Rows from block 7 of a small segmentation model, named by matrix and row number. Rows with one number belong to one channel. Each number is 128 + 32 x the weight over its row's rms, rounded and kept within 0 to 255. All counts start at 0. Numbers have three digits each. After the name is the row's rms in percent of the matrix's.
After each channel's rows are labels from the 100 images, of 14976, where the channel reaches its highest value: "strongest on" is what is common among them. Only what is clearly more common there than usual is listed. The data: simulated fluorescence microscopy of cells. In brackets: how many of the 100.
# convs0: first 3x3 conv (model.mid.0.convs.0.weight, 192x192x3x3, standardized in use, each kernel summed), inputs 0-191
# convs1: second 3x3 conv (model.mid.0.convs.1.weight, 192x192x3x3, standardized in use, transposed, each kernel summed), outputs 0-191

convs0.57 099:136079083141096158109111132149101169063143128116120135073125067077128081084149136158097165074190108120130184118042117116119142052098128107156143151111137131070123168148175160099165106148106081158143133167129125107127103116082166128113157193113131132090145120123114119088104100153162109108058169100159075181167131191099097133120141076101119133130134145190097107148129128147177123134135084128124083076174129216161176080122142080116146043108155150147138123111115170111131187123134170150127176121206121131147156136142149170077134140132144153111096100168157167178131153115125111117
convs1.57 072:051121150202127115168143105116086109115101144106101192123137095121131090121165122163109125126146138165146187126004129088142124153118158139091097132122112184126171113155135125127105004136148111062113137147142148135146155109127124141142136175140148123124118121148133095120131099166070135135159133140166133137107138184103147144103061065113148144174115125229165169141129119106059160113205120111143129111113119147104098121155147156121098155088106052139121090152084142152115111156155103162140156118138128177182166139186125130151142103080105080143102081106094128146060100130165120089
strongest on: membrane rim (47)

convs0.152 095:107153151108181100094116062118111211108142102081174101128149117112148180118137114092124135103120075075076126167143110111121169131155142139100106130097175158147105125143138173087153160102134101089181135160145121135125131106117100130195120152196149134087168057133128149176138147090117068086195145132088132198082101141137140148102106112149054115107133139083149077195138144115178137081095129152131092115198144120117167115084031142111162123074152127162132113153167153123056127081095192145162155144129125121078127122142149156091118188141166118164114085144154115140098141126100113164
convs1.152 104:146052085132147096166144075104173158133140159099145156127093172089125107139076117120113083157109127158115167099147129114101125054173096091150106145164107176129186127109127145144134100157178174153118161167143108115074117141202100100083156131106136127127135068115159084149109104110120121092138118127177133153110146123117097135159113174154111167137038109156109107201159105144101187201170120156154145113125160215140142163121151109197106141102112138169141088145084164149136105071118060167079125115117216146148122107136093165113109161147111158141107135126153158107060112083150102171
strongest on: crowded (55); cells: ten or more (55)

convs0.106 100:107143157182090145133160118164097132158126122156178143137079110083078125151100114164120132111091085123083113097118178152128094141150148147169139125130130076165182062183149119113107125101099162167056135131133141122207150124139148128141101127089141135122147135173137137105071167138105112121131134136147129142112127123109063143134081038090107205165138103086138097112167083116111099220124097095131130149136160207123135105145079137130138111151119141115099108151140163107119110124154128114115145163129137106076081139103180190157123108088091101144166118109119182230140166211067169069
convs1.106 085:128131102197132099123204200148153183135052146158145110134214172111087100202101119157122145115147081139148133156096135111144164052101191157148143100136120148118086142131161114150143063215150151147147125156141093119137136142130153164115101148121119094161090104106151139155129108160108150162155141178126167102097163185064101156125140129113115096139202160126125063123139117125148070098136142160138172171129161124157105143131144101199105087126165121096149129074117155169148130070135085125147093091132122159122141114179125099141143112120056030150125112119135110173110120110099106083
strongest on: out of focus (47); ring around the nucleus (46)

convs0.148 100:087102108170094168113093134134104126099151143118142117119126168155134179149098081135146091114077068155103147104109155148107135123108159125115144135157197087192144151079125174125151178124160179093097154137121183127122146131189099091164179122096102100098141135060114118135196123125083125100123137098103120106141134145136119111179086133161046145090101146102134128102133117111113110158098099111128087123108130223138117061120074116122117114140102141231182188117123096142031127127176121087093135094111095116149137094168120142170117131179141149128148174189098144156143147188059167120
convs1.148 109:142117118110166126144156139144182110111147114113162115107154185098164130131099065125144120168111107126107083142098173109080136111151101098163110107161166100125124116112122191114150107130168095199159123136061130120145175113129117062146134096131165145124104116141154072075141085102123078169112100138119140160152127090117091110151184200127124139089142155177132139124144129178135145194118058181129161122160178081131121159162135147151155146187132121181148124137094101107114157110135138120168167089118085089129082060138084145141130150166209201076141145102142224164095178167180177129
strongest on: crowded (52); cells: ten or more (52)

convs0.56 098:128106156153140153087095137080183172171167146114102123156133153119138093150124207126141141146118150169113135113196045065089165123094150146148100098146139155088184125147112131172134166136168125123182125200158081129092149137205078162153159132091160129076070122135113146085070114138188089145150083102092130132086116147117097091126118126128102117150124106095077158144177103119122158172157151132124117093144157188117030107101138056141141070193106167118173131105101099167094083093133121113095084126151100105115154152107087177109173118163115127097103085140119149144157119102135160145
convs1.56 071:145112105102155127116255115153018131122121090084147146123118040144160121128117121125140122110127163094194217100119103188132139086112103133159105118179144183116141083131107140121157147104090191109114128121122107147158128086093098072110121135158116141108124137151127098141146128175130131083145100161148119130137109100096163181158135129159145150134103099093100103137118170076128148088174091106090112103116122187103070121156130148202121122127110164106137109036117108093133142154130118153132091149140194115163146145077127118124090103195128108130171135126148124173166057146158138184
strongest on: few cells (94); cells: one or two (94); membrane rim (43)

convs0.168 098:144107132135125144135123141172142105193151099141129104087074118099084128181157110141145126166113079092067145150147135175149118149089134098130088120093153075122138195096100148207170111126161234151166145074094173081109135193124213175115048139151123151111159138103144156134095129123147176129087114134167122076117124100119114104128077113203120102158153143085121138132116175157153131118120126132120111132112111186111131113065092145055122145149122136161145181115112078158149130090130162045145130127096148121103048149069129144172090101166112106109181116143096096133151133143136122137
convs1.168 109:118148136171099105162116139133156112147071113102140115079144088149123142123161203153130111096162100129182080111139101124115106109140176132160119119120125116174088176132111092133135112157208060115164109157102126167164157131060129170135110116152084086101089078149151137113143077101149148086145124091096139149115089138130125122130068058104103094108183132149109099177085120193108105133090096145135187141163134114129107174122118117066149105206147105112109253132136143126119116154087204134117092090138144137074098131092182058157175156089095115123099083119101094155103131096153121129
strongest on: long thin cells (77)

convs0.142 101:151151103133109156097148112166148097135120067139121089086087113050155072139133117183101177097109078164090134152146083093105201158101157151137138153103099188118144122113105127134119148125137156100135165060113111159087094202153110142128148123129100101141157109063146104082106129132135154162072104121172104124168157149136100145076079149137144100097134132149111112148083111154185111133151139128158176116068092215139156149109160132069202115045143154133079153175113119164088150135181136150138094089107118143184114194113158095151072134181144131141173085173137111150095153126147100095
convs1.142 083:068135064082155150097215110109100082120119139077085078081131148108177147049146142163155126133110177138143123130110108164139123096090091180114101132164179142140142120143114156132152082082094136079058156107139108142138130079097129182116140076130138077140145117114184068118098136141165127153180141132145132134120117138094128192088106154203083106170074182083124081137067128144134171087153163087116043121114149086121186132114135151151136094118128094119161071096124116165127180116145066156129167141090150138103175145132139117141090087106079116096157116096133111090137125171128131157
strongest on: out of focus (51)

convs0.116 105:104065135124081160095079186113148119187153125094124111083104112154173148141185138172154202111118138149118155128147091106103116117097142143068079148138115141143152126089111128082105163126107136089134068106065169091160102160076103107096184098097178112132165153105098194186107138172121181127193080164089095131109164081141170139123126143128171158060148158143080130117195115116108100128125159090127126115118072199123096133178097135100149065149148162096095116132084145173113168113146129157054137162180140168124120194149112153094127126148103140108096114144136147139145078134126080102
convs1.116 071:146180142129132129105124179113097137156065108175063047133175146146102113161106103133156093067155131094132048131131111124113174170099112170109116131147156094111108114172120117137137128163111105116078151089134144195210125133072160091111110111137095180122123149120106217119132125154101111090149141105150164089134092174115161145082089155132115142130138107096189117150158110178151148127150106140130068107120166143110113037146111157160146098081106129128161111138148096093136144106174089173125129122105135079171161087138155137137092084104105134135134211128104082124230108188120160103
strongest on: membrane rim (35)

convs0.186 098:143105119185171178090146142154129120086162170167111133101135123167109151115091087159124158166108079104120082122106149057134139138165159166156092136175133148136140190081130153091099136186128076119086101159152165124113122105128079137086121119128157088125137172076113177134123160137105106082114093155161155112164141121137115141147103089114139150104129148089157134127100191138117143070118121245218167162133112166081130171091184118114116140151128094168129151100128138131079160156178113157118093150129137108150069139163154140050075133082097104097108139089138083101051138136097104056
convs1.186 095:102149125200116134149105123139145086121140126182129128141107139159138126084086131090101166075135165110150125133148075115135157146070071144168103126135159152113159115124144161138183147118099139129123170070086141167104070128087123163128103112144096170077190133140096107115124156082188127162084185127139121101128121066101164083153077182176205104119070159066154104127150110197128178127194076099130074120104126094127127110152140139130149119108119154125146106105147167199164129110117130167134146140140164124145155063231106108134063086141143127103153113146162141134067166174167116098
strongest on: few cells (83); cells: one or two (83)

convs0.190 088:147139093114139106131113120132119104060173106133101164116135149096146178152146151135103120125186108126165149165143143115129079182115197091093129124156087091093152107144152134098154131135107078104166101118128154089132106166118097124127112167108117079143131181079085125082078088059131128151122145109154184120094134179144112155110181171159095122152141160147153127106145124161166147075161121076154201214150089139193150159070140127135197107161115112089149120138076155113151194154143079107119103164064121145133089104097089121058143074093204149163155085116105134127186139103113083112
convs1.190 110:191125100107070144119143087135145098114103136121151103132165182125162108099183125155053130073118102109072129099068071093149125139090133140107137142099091116156097113158233143115131187156192118110100125141108156143070139148077184136168081138154112095123091129168172168143124101142096165181179204135151111157091090187147159081100109128126084033113148111189117128136075121136151172068113103144116166127150144104146055059115130089140087124178139129145107100121133108133122069146090127120136114063128098144151136141137116143104133146112138167127067134124110137123135097160097121138
strongest on: few cells (94); cells: one or two (94)

convs0.33 090:133120166124154104157142102078162153127161131089090119055188078159132116093145152135186130145131169076169124127079154137130103132148115136084162095203155163123108169078117118093071099155114111100098126120136114148129130101112140144145113090173160177116095104137079127144183154169093163125088138135089160123000091151167117104118111174082106143153161168138099116124160147116110150110090200074187107125075118063125153145100093184105152125196145128109155092143124143134147106106094159077121148078180157082113121153151116109112155152099153138151100124156193172137128162105090100146
convs1.33 082:149147080176137105097100076122123138142114145169121059182132224087093140141110096133113092102153145141161020101108169208101151128114217140150167159101119149126125144126119104130109141234127092118127122182144104099119115130162135109130166119150159118099094102142091133100107124185114100095122165117163135141130146171080116161139123091128202122123132142128115158125097105153085155128194094099122119126109124102149130138078109123156115140152165123140183167040101113122090174128134075134122086111086071110052105128158067134101151134104094092167118128095133096095117110170141169087
strongest on: few cells (73); cells: one or two (73)

convs0.36 104:138113164141115165116143132112144133138157106139184110118136110091152095160121124152082142152132046111070127121105111177123131109113132106141123131119156109099097200119135183173174178128169155172151152157138164128063116156147085135105137188137126100115070130095091135074093124146107126168097173092040146064155141115108099095218130133140113098172160155138131119090064113139121126131089085156158167139092131180101125097111122071081130136130045129155185175109136078139119107139145115114106167084139125095202128075119159058121144105132171181147179140139092140124180192145097158112
convs1.36 112:181049214120143135132085121170144088122175107082159060156127115122181140103129093114109100142069155152134121157176124070157150132146090115174107130191156092104132091096103185135186091174126085187138149143094109107159156093116081101118143051142140144097124154114149094110121158124169143141178097101168144099117172101067121102135147085153156103154117144064135178108073145131082123210125126156168138149096173073118152097155135115127146102192155117162118159140119133059125158099100130112171135165149131135158092103147093142142110152177170125097128131112174183155114127152140100071
strongest on: crowded (70); cells: ten or more (70)

convs0.167 098:115171148054122146069117082209171152092175184185121087104195143078087150125143143075136077087150109141119151110071161137092121100117133150129077118139141121137116111103117116170155165159106143174152122145095113173113141102092091155155111149106054103153205141136159111147129102148161175142144129144092101135102090153128109147179110130073091089106111122134141087127149125115097116175154055092122121162158121089060142152066047128113166112122137131111175148134138162184104179119081137110136128070130119084164120132108133143130202151157148164132159206113096124122147156099130184125
convs1.167 078:095077053042132087159230145143128167155167122162167162076103137139128142113081144132125114129186116118111184152133183144134113139150141091152190147084102154142176103116163136155092116064131199129169158103154146149159167153119177105135143125126054084130142104132160100128118092095095086177143148123073136109095202125124093101172172083113091156136139135123129091104108119122108152150171140109173125122202125131134089112154162162177130104134163129141132038147098087148125131150154162126147126117135144109111113110052148171120117083079127173099115159088108140124114120106130068185
strongest on: membrane rim (34)

convs0.43 103:152185098129121156133114099133080147030129128137118164107114137125155128126144132117123131201146090101112130150134083126164042158127086136105111141201103125156109127192175142165119100170178106176089109053168132135141084144048099114120106127147083193162133172095125037204083098156119155139114118156186061104075123135098083124111115121092186143205162133126147134108110126119149151136124129110090113154146094089149173134153120146104122092116156101118140131113071108149166083148150113136111152107114127132078135174136168104183197161123123140130163138124107088181148106138163100095
convs1.43 084:158154142145151095114185162118154129133168113153113144095156107091104130135141110157139072092123056158122144058101145157143137110128146175157171166068130141135114195182143086138137156147095099065141108111171103105126126121114149138144105112125107136178085093109167175107123110142078190136134155153130141089164159122111082147167170174136218107114127142146144129101099198059102028105119096137167109171130097181120075137120091126164123137121145110113150147134117096167159137191085098198162166128118109157110113120116122090165153076074076121150150079130089115137109043130168170148
strongest on: long thin cells (67)

convs0.157 108:129184107207139217140128124087102148141141132189133119153108184144156116100122123080145155155152089208080124144101107110113131106112089134188158126165073148123121159145155130141144156130109143080136144132127171138108133121128151154170127159119167127133076157094096150039066118104106088130114137147127122128153126137098105075167100114109185103095053141149120132167080065184091121121134177136125140138191147137149082134104127123144173127116106185157157152144167141134151054187156133109134109130097133146139135072160076100130111099149155111136077111032130093079109041116151139091
convs1.157 073:091135119101160121127086155141100109150133092130189156040124211138116142123094117107080126077112164037140127092059104057108175138110086097107132166158116156166125063126172116119134192104097109110112155082076184141152096144102127183112102085112156157219096135142076124109146150115134124095130080124192158148147134182142135121191129179140153115116141098128130167128135141158183122125093147110185153119110078151124119114153131153147174143100089171100169169063111145152131206137177110132132136080108117122100181126072119112112085138106135150127125113175146145116082134096147133142
strongest on: few cells (98); cells: one or two (98); membrane rim (32)